python train.py --encoder_moe_every=2 --encoder_shared_expert=false --decoder_layers=2
Rows from block 3 of the encoder of a small masked image model, named by matrix and row number. Rows with one number within an expert belong to one neuron, the router's apart. Each number is 128 + 32 x the weight over its row's rms, rounded and kept within 0 to 255. All counts start at 0. After the name is the row's rms in percent of the matrix's.
Before each expert's rows are labels from the 100 images, of 14848, where the router gives the expert most weight on average: "responds to" is what is common among them; "place" is the part of the image that holds the peak. Only what is clearly more common there than usual is listed. The data: patchworks of several textures. In brackets: how many of the 100, against the usual share in percent.
# router: slot weights (encoder.blocks.3.mlp.router.weight, 64x128, trained with AdamW), inputs 0-127
# up: expert up (encoder.blocks.3.mlp.up, 32x128x128), inputs 0-127
# down: expert down (encoder.blocks.3.mlp.down, 32x128x128, transposed), outputs 0-127

# expert 4
responds to: patches: two (74 vs 24.9); striped (70 vs 10.8); rings (45 vs 10.8); centre pattern: striped (36 vs 3.1)
place: top left (28 vs 11.1); bottom right (27 vs 11.1)
router.8 095 [ 96 158 121 104 134 100 154 188 169 164 140  77 151 123 146 137 166 192 117 136 137 164 170 122  89  53 150 147  54 144 113 142  57 140 171 129 131 112  64 148 178 189  82 117 113  97 118 107 160 146 183 133  97 144 112 178 159  96 107  70 147 132  81  58 110 147 107 139  91  95  93 137 136 170  74 110 161 151 121  98 159 144 106 132 119 137 153  84 118 133 126 169 181  95 132 145 153 108 176  97  89  91  92 132 118 151 131 150 166 151 163 127 130 101 139  96 168 138 117 151  86 105 171 164 173 170 159 125]
router.9 097 [143  98 157 184  83 104  96 120 117 124 112 179 111 141 141  94 148 118 125  92 129 119 103  96  91 145  83 112 130 134 110 179 135 146 161 105 155  90 182 125 167  73 115 150 112 126 153 128  73 157 152  92  80 114 102 114 182 181 102 178  66 144 125 151 142 120 163 184 147 104 161 135 107 132 213 227  91  93 171 112 154 185 112 113 108 204  89 120 147 135 125 173  95 115 123  79  99 119 130 156 137 105 163 141 161  99 134  70  86 128 109  95 139 167 151 128 143  96  96 126 163 127  95  68 126 143  97 103]
up.9 125 [157 155 116 118 113 153 148 142 133 132 108 132 131 150 113 139 143 133 159  99 158  63  93  88 156  57 101 120 156 130 134 160 119 149  90 114 134 109 138  92  99  94 155  91 172 139 152  82 115 143  49  93 145 130 169 119  77 171 110 151 112  83 166 128 195 115 107  78 101 113 113 155 115 120 124  94 202 134 122 154  63 121 124 109 158 135  93 161 161 189 111  86  99 110 182  97  99 153 141 104  37 176 158 147 156 123  75 136 161 107  98 111 134 154  98 100 131 169 132 116 126 144 101 139 193  81 173 197]
down.9 117 [103 170 142  97 119 179 106 147 156  62 112  87 103 143 125  78 120 134 166  57 118 132  74 184 151 162 123 110 144 106 127 147 135 170 101 153 143 139 114 180 117 105  83 156 133 150 124 148 148 143  84 124 160  88 169  99 103 147 120  94 147 126 109  86 183  58 145 156 119 142  91 140 106 149 109 166 213 155 133 129 121 106 104  67 190 106 108 133 154 123  91 127 166 123 114 153 171 121  97 102 109  69 111 169 125 169 133 109 106 153  71 111 112 135 109 163 227 155 127 100 112 184  81 117 126 151 175 159]
up.10 094 [ 90 111 127 118 133 108 110  84 142  88 115 151  77  80 109 152 138 141  98 100 146 108 174 126  99 176 166 165 122 114 165 152 108 115 122 120 134 168 225 102 130  99  93 117 108 156 154 123 146 140 114 104 150  92 135 142 169 181 158 212 157 147  88 148  79 142 150 126  98 143 118 118 108  75 192 198 127 169  65  96  91 132 117  63 118 136 164 157 106 156 153 105 121  96 125 147  50 154 141 190 125  96  90 147 157 130 146 133 138 177  87 150 104 129 138 108  83  85 110 115 122 153 137 106 198  88 159 164]
down.10 089 [124  94 146 126 137 149 147 141 159 106 178 112 132 121 118  94  91  91 108 150 104  97 127 124 145  82 144  94  97 106  95  95 166 154 150 112 167 125 100 156 155 172 126 150 156 129 160 104 125 136 119 116 125 142 166 157 188 118 117 160  88 137 165 138  97 180 132 113 167 101  78 142 151 157 104  74 104  39 164  67 169 129 158 222 125 191  63 128 134 149 133  98 110 114  98 128 204 138 112 110  80 148 193 112 123 104  89 136 154 136 100 134 114 152 151 143 144 153 145 144 184  70 125  96  84 213 139 164]

# expert 18
responds to: striped (89 vs 10.8); patches: two (58 vs 24.9); centre pattern: striped (46 vs 3.1)
place: bottom centre (29 vs 11.1)
router.36 106 [107 143 116 139  93 140 163 149 147 101  52 146 123 180 144 183 164 158 187 137 101 100 141 119 128  93 125 137 136 135  97 172 104 196 120 109 191  94 116 141 112  59  85 113 136 119  81 161 179 118 124 124  45 126 155 148 130 135 121 121 134 111  81 179 152 160 134 142 109 108 131 135  82 187 157 107 140 132 126 171  98  40 118 161  79 174 174 102 116 137 156 160 130 107 125 110 146  79 132 123  64 176 186 135 106 150 123 104 129  88 123 156  87 139 117  92 149 184  53 112 136 148 114 140 164 150  98 110]
router.37 096 [128 171 125 151  83 160 179  86 158 119 100 146 134 157 132 198 131 148 129 126 112  86 146 158 102  72  75  67 134 174 128 150 163 191  80 103 122 116 142 106 137  95 134  83 151 142 112 141 156 117 131 108  55 120 163 130 151 143 113 159  89 119 117 194 146 159 145 151  68  92 155 160 102 187 189  29 130 125 121 156  82  80 115 139 123 161 138 106 155 104 147 116 104  57 119  77 176  76  82  93 112 167 168 130 181 138 161 140 104 119 136 142 129 113 111 120 114 157 104  92 133 122 132 132 116 146 126 184]
up.9 119 [132 150 184 147 104 142 152 171 137 126 144 122 125  84  95 125 142  94  95 158  72 160 209 165 142 155 186 155 125 134  93 150 115 122 120 182 111 119 117 107  86 125 142 114 123 123 140 116 138 135 142 128 151  96 147 127 103  97 130 113 133 140 128 102 111 167  96  78 173 103  76  93 145  96 102 152  69  90 154 125 217 222 149 203 103 127 106  60 164 127 116 181 144 179 152 128 106 174 158 108 105 116 105 132  92  97 111  75 119 133  93 119 128 150 119  93 154 121 126 123 107 123 138 218 173 113 108  59]
down.9 142 [113 106 173 201 110 130 170 155  92  89 145  74 139 112 109 116 153 120 139 190 100  89 124 183 120 163 137 121 210  78 112 123  87 141  65 139 112 137 125 122 118 133 113 140 159 104 159 159 160 140 126 116 173  25 117 118 130 147  99 118 122 133 152 200  97 148 140 102 100 157 130 146 140 119 116 143 119 145 100 126 183 162  57 104 137 149 112  61  88  85 134 148 128 176 178 166 108 105 133 102 103 126 101 124 111 126  96 116 155 120  93 128 136  77 104  96 157 161  95 114 135 176 212 148 115 166 127  64]
up.10 097 [185  82 125 108 118 152  75 136  74 105 161 148 115  62 111 115  83 109  89 163 161 145  55 174 127 149 131 111 113 162 116 109 151 143  94  95 118 138  82 126 176 161 150  75  89 185 142 151 143 100 109 168 129 155 145  99  98 128 111 131 132 167 150  65 120 109 121 169 164  99 163 121 193 133  94 130  80 135 121 110  52 138 133 101  73 153 161 153 159 159 139 148 142 135 203 117 136 138 137  93  90  86  86 137 153 147 146  70 162 113 149 159 180 168 123 132  71 128 121 114 121 138 116 201 123 133 159  73]
down.10 091 [ 89 159 179  82 166  95 129 175 108  99  94  90 148 124 148 146 167 116  89 107 175 106 179 187 117 122 147 203 119  86 103 135  84 130 120 168 119 118 179 154  88 130 120 152 158 121 197 147 109 124 115 114 137 105 131 145 112 180 158 119 116 118 136 125 112 183  89 152 119  93 116 123 135 119 135  83 131  67  26 127 147 100  72 102 127 142 167  63 199 115 134 154 139 115  88 116 121 131 188  87 118  81  59 141 149 115 165 167 149 136 140 138 120 147 156  91 109 138 172 165  88 102 148 165 139 135 118 175]

# expert 22
responds to: green (87 vs 45.5); plain (43 vs 11)
place: top right (28 vs 11.1)
router.44 094 [185 127 133 124 128 131 127 112 116 136 115 153 191 131 103 122 113 114 152 167 148 153 125 170 113 109  98 133  75 147 169 159 171  84 153 131 149  93  90  61 162 123 160 110 110 117  96 115 135 153  99 108 133  45 191 144  94 118 186  79  74 120 108 147 125 207 142  98  96 106 186 115  83 130 145 138 144 113 169 165 136 141 138 144  88 178 101 133 145 158 115 107 137 140  72 187 181 163 136  96 101 138 115  60 138 144 162 124 100  74 143 102 198  99  35 137 122 148 140  92 148 170 162 128 135 117 141 137]
router.45 095 [107 146 105 140 122 166 120 123 134  91  75 113  64 108 152 155  86 134 169 149 118 114 139 152  84 105  78 138 114 168 150 125 129  92 108 119 112 104 138  56 150  94 132 132 110 118 164 141 167 177 129 168 135 176 146 158 114 121 143  66 110 141  88 165 124 187 151  84 123 108 160 141 107 131 129 135 153 151 207  50 126 170 135 200  91 161  93 128 115 163 127 189 151 154  68 197 126 137 137 150  78 138 122  24 153  92 141 134 144 113 160 124 151 119 173 129 148 134 176 133 152 162 136 148  79 136 151 172]
up.14 105 [133  79 113 141 170 196 176 157 153 184 180  75 113 135 162 113 136 121 136  37 136 171 161  83 113  94 142 115 157  96 105 177 105 160 126 107 140 119 115 181 100 163 108 144 116 120 139 132 115 115 121  69 150 101  71 146  91 131  97 149 125  80 134 163 177  69 111 153  99 143  65 160 161  96 133 149 137 153 135 138 141 127 198  89 128 107  67 116 125 130 172 121 181 129 166 101 144 105 109  65 113 101 112 141 116 108  80 171 109 137  69 125 126 123 118 108 163 130 128 110 156  44  84  89 152 154 102 131]
down.14 104 [ 65 223 113 163 117  95 113 108 130 136  95  92 124  90 145 150 136  92 156 156  58  97  94 189 119 140  79 155 119 128 131 137 156 135 114 197 108  74 140  72 154 115  76 127 164  93 157 146  94 135 176 156 116 147  91 104 170 122 156  98  71 120 113 113 115 159 143  61 166 180 131  68 117 112 123  83 130 150 116 139 127 144  96 154 111 144 111 144 160 125 121 150 102 154  80 197 114 117 135 205 124 138 151 130 118 121  38 134  98 112 146 164 145 136 125 158 111 149  91 156 156  97 174 111 144 119 120 180]
up.15 106 [141 104 131 124 118 198 143 146 166 134 193 143 135 105 134 111 117 166  97  64 118 120 122  95 115  91 165 126 120 131 171  93 114 142 128 132 199 138 147 158 124 137 131 131 130 170  86 140  65 134 162 129 120 130 155  98 112 149  33 142 179 178 103 109  82  81 167 164 102  63  84 128 155 130 158 126  71 115 130 186  82 173 115 147 135  79 103 106 144 107 165 157 110 157 152 111 133  78 111 122 165 160 135 167 175  40 130 131 145 116  94 212 136 146 140  77 114  88 135 100 131  75 139 132 127 153 130 113]
down.15 105 [ 85 132  88 146 183  83 128 168 184 105 118 143 145 107 134  77 153  70 189 188  65 104 120 127 100 124  87 152 158 114  87 111 133  96 146 169 108  74 116  55 134 104  95 118 148  76 151 121 125 124 177 127 183 177  85  93 131 122 128  91  90 108 170 130 139 128 135 100 113 148 126  95 152 101 150 134 206 155   5 131 138 159 149 128 138 178 138 127 161 133 150 138 153 107  77 195 124 163 148 124  80  95 123 164 126 131  96 149 119 139 117 128 157 153 146 147 120 125 125 167 168  94 171 121 123 141 121 159]

# expert 8
responds to: plain (89 vs 11); patches: two (81 vs 24.9); centre pattern: plain (51 vs 3.2)
place: top left (36 vs 11.1)
router.16 079 [155  84  95 120 180 127 131  86 123 121  88 143 233 142 125 127 144  80 112 126  78 131 157 151 113 144 141 169 157 123  94  98 152  96 136 101  85  85 146 152  95  89 182 151 126 122 120 161  66  94 106 164 108  41 112 169 108 110 118 114 147 103 124  97 102 193 140 135 114 177 147 150  67 128 151  97 135 128 212 110 125 113 156 153  93 103 132 127 185 167 146  80 149 100 103 154 170 105 121 104 142 127 162  49 165 103 120 114 151  96 136 111 115  63 118 174  99 154 172 131 129  80 103 129 115 154 114 147]
router.17 083 [127  96  41 111 139 104 125 143 138  96 116  99 192 123  15 108 138 111 176 123 112  96 148 163 130 165 154 119 197 145  86 118 153 121 130  92  51  86 101 170  88 131 164 165 100 156 141 145 130 121 105 133 105 136  92  78 137 117  78 143  93 104 159  94 172 170 127 131 153 127  93 132  85  99 130 104 138 169  55 158 139 121 165  98 139 159 128  81 167 142 158 106 163  82 130  86 134 173 127 127 110 122 133 223 115 114 156 116 131 151 126 138  94 141 121 167 100 135 138 165 187 103  77 128 107 133 116 145]
up.14 107 [144 131  96 119 137 115  36 107  92 135 136 107 140  84 131 165  75 114 116 140 143  26  92 175 213 119 137 132 154  80 102 146 148 169 151  77 136 107  66 117 144 154  94 113 108 194 111 104  94 140  98 130 150 146 176 202 125 149 191  96 118 178 137 136 170 149  93 107 171  76 138 172 115  99 140 111 128 160 117 143 116 151  96  59 106 126 130 136  97  99 106 148 134 109 156 144 120 117 187 163 100  84 140 113 124  79 114 107 144  98 116  96 108 160 153 105 133 159 117 132 143 129 121 193 136 111 151 182]
down.14 108 [117 170 164 129 141 125 182 163 163  90 114 115 107 154 126 105 150 120 160 113 126 210 175  96 104 117 153 160 119 184 152 120 131  70 120 158 122 149 153 146  74  88 151 186 123  82 134 118 145 138 121 168 105 146 109  52 126  99 100 115 115  93 144 118 130 118 167 151  88 168  97  75 158 135 110 128  97  64 255 139 121 107 118 165 138 172 145 119 112 122 141 102  86 116 113 106 140 155  68  97 109 147 108 157 122 135 154 170  87 136 152 120 159  93 140 121 124 116 100 139  99 168 158  96 150 157  90  66]
up.15 101 [114  92  76  96 106 153  69 115 147 119 146 139 120 116 104  77 101 207 139 165 145 144 198 128  89 175 156 165 128  84 184 117 122 101 206 110 159 152 181 112  97 131 122 122  79  92 130 118 102 149 143 137 114 119 150 152 131 153 153 166  97 130 144 131 136 133 104 166 181 199 116 123 159  99 173 139 146 126 115 111 115 109 134  71 167 205 112 116 136 150 132 132 189 137 145 173  82  87 186 127  64 127 137 148 101 124 159 130 124  71 115  87 101  75 116 129 100 114 120 111 120 149  89  46 121 180 111 121]
down.15 103 [148 137 134 111 186 127 164 154 119 107 112 129 157  81 170 184 132  63 166 158 121 132  64 119 165 108 149  97 112 138 128 131 156 148  89 118 125 152  79 162 177 129  80 114 181 151 147 130 123 103 126  82 124 123 127 136 122 128 156 108 180 113 149 182 116 139 156  67 107  78 131 125 141 128 101 100 119 139 255 128 123 191 131 142  65  75 104 117 132 101  91 130  59 155 137  85  96 157  91 107 161 103 105 119 101 150  58 109 162 136 115 155 118 192 176 144 127 149 172 123 149 110 153 153 144 100 174 117]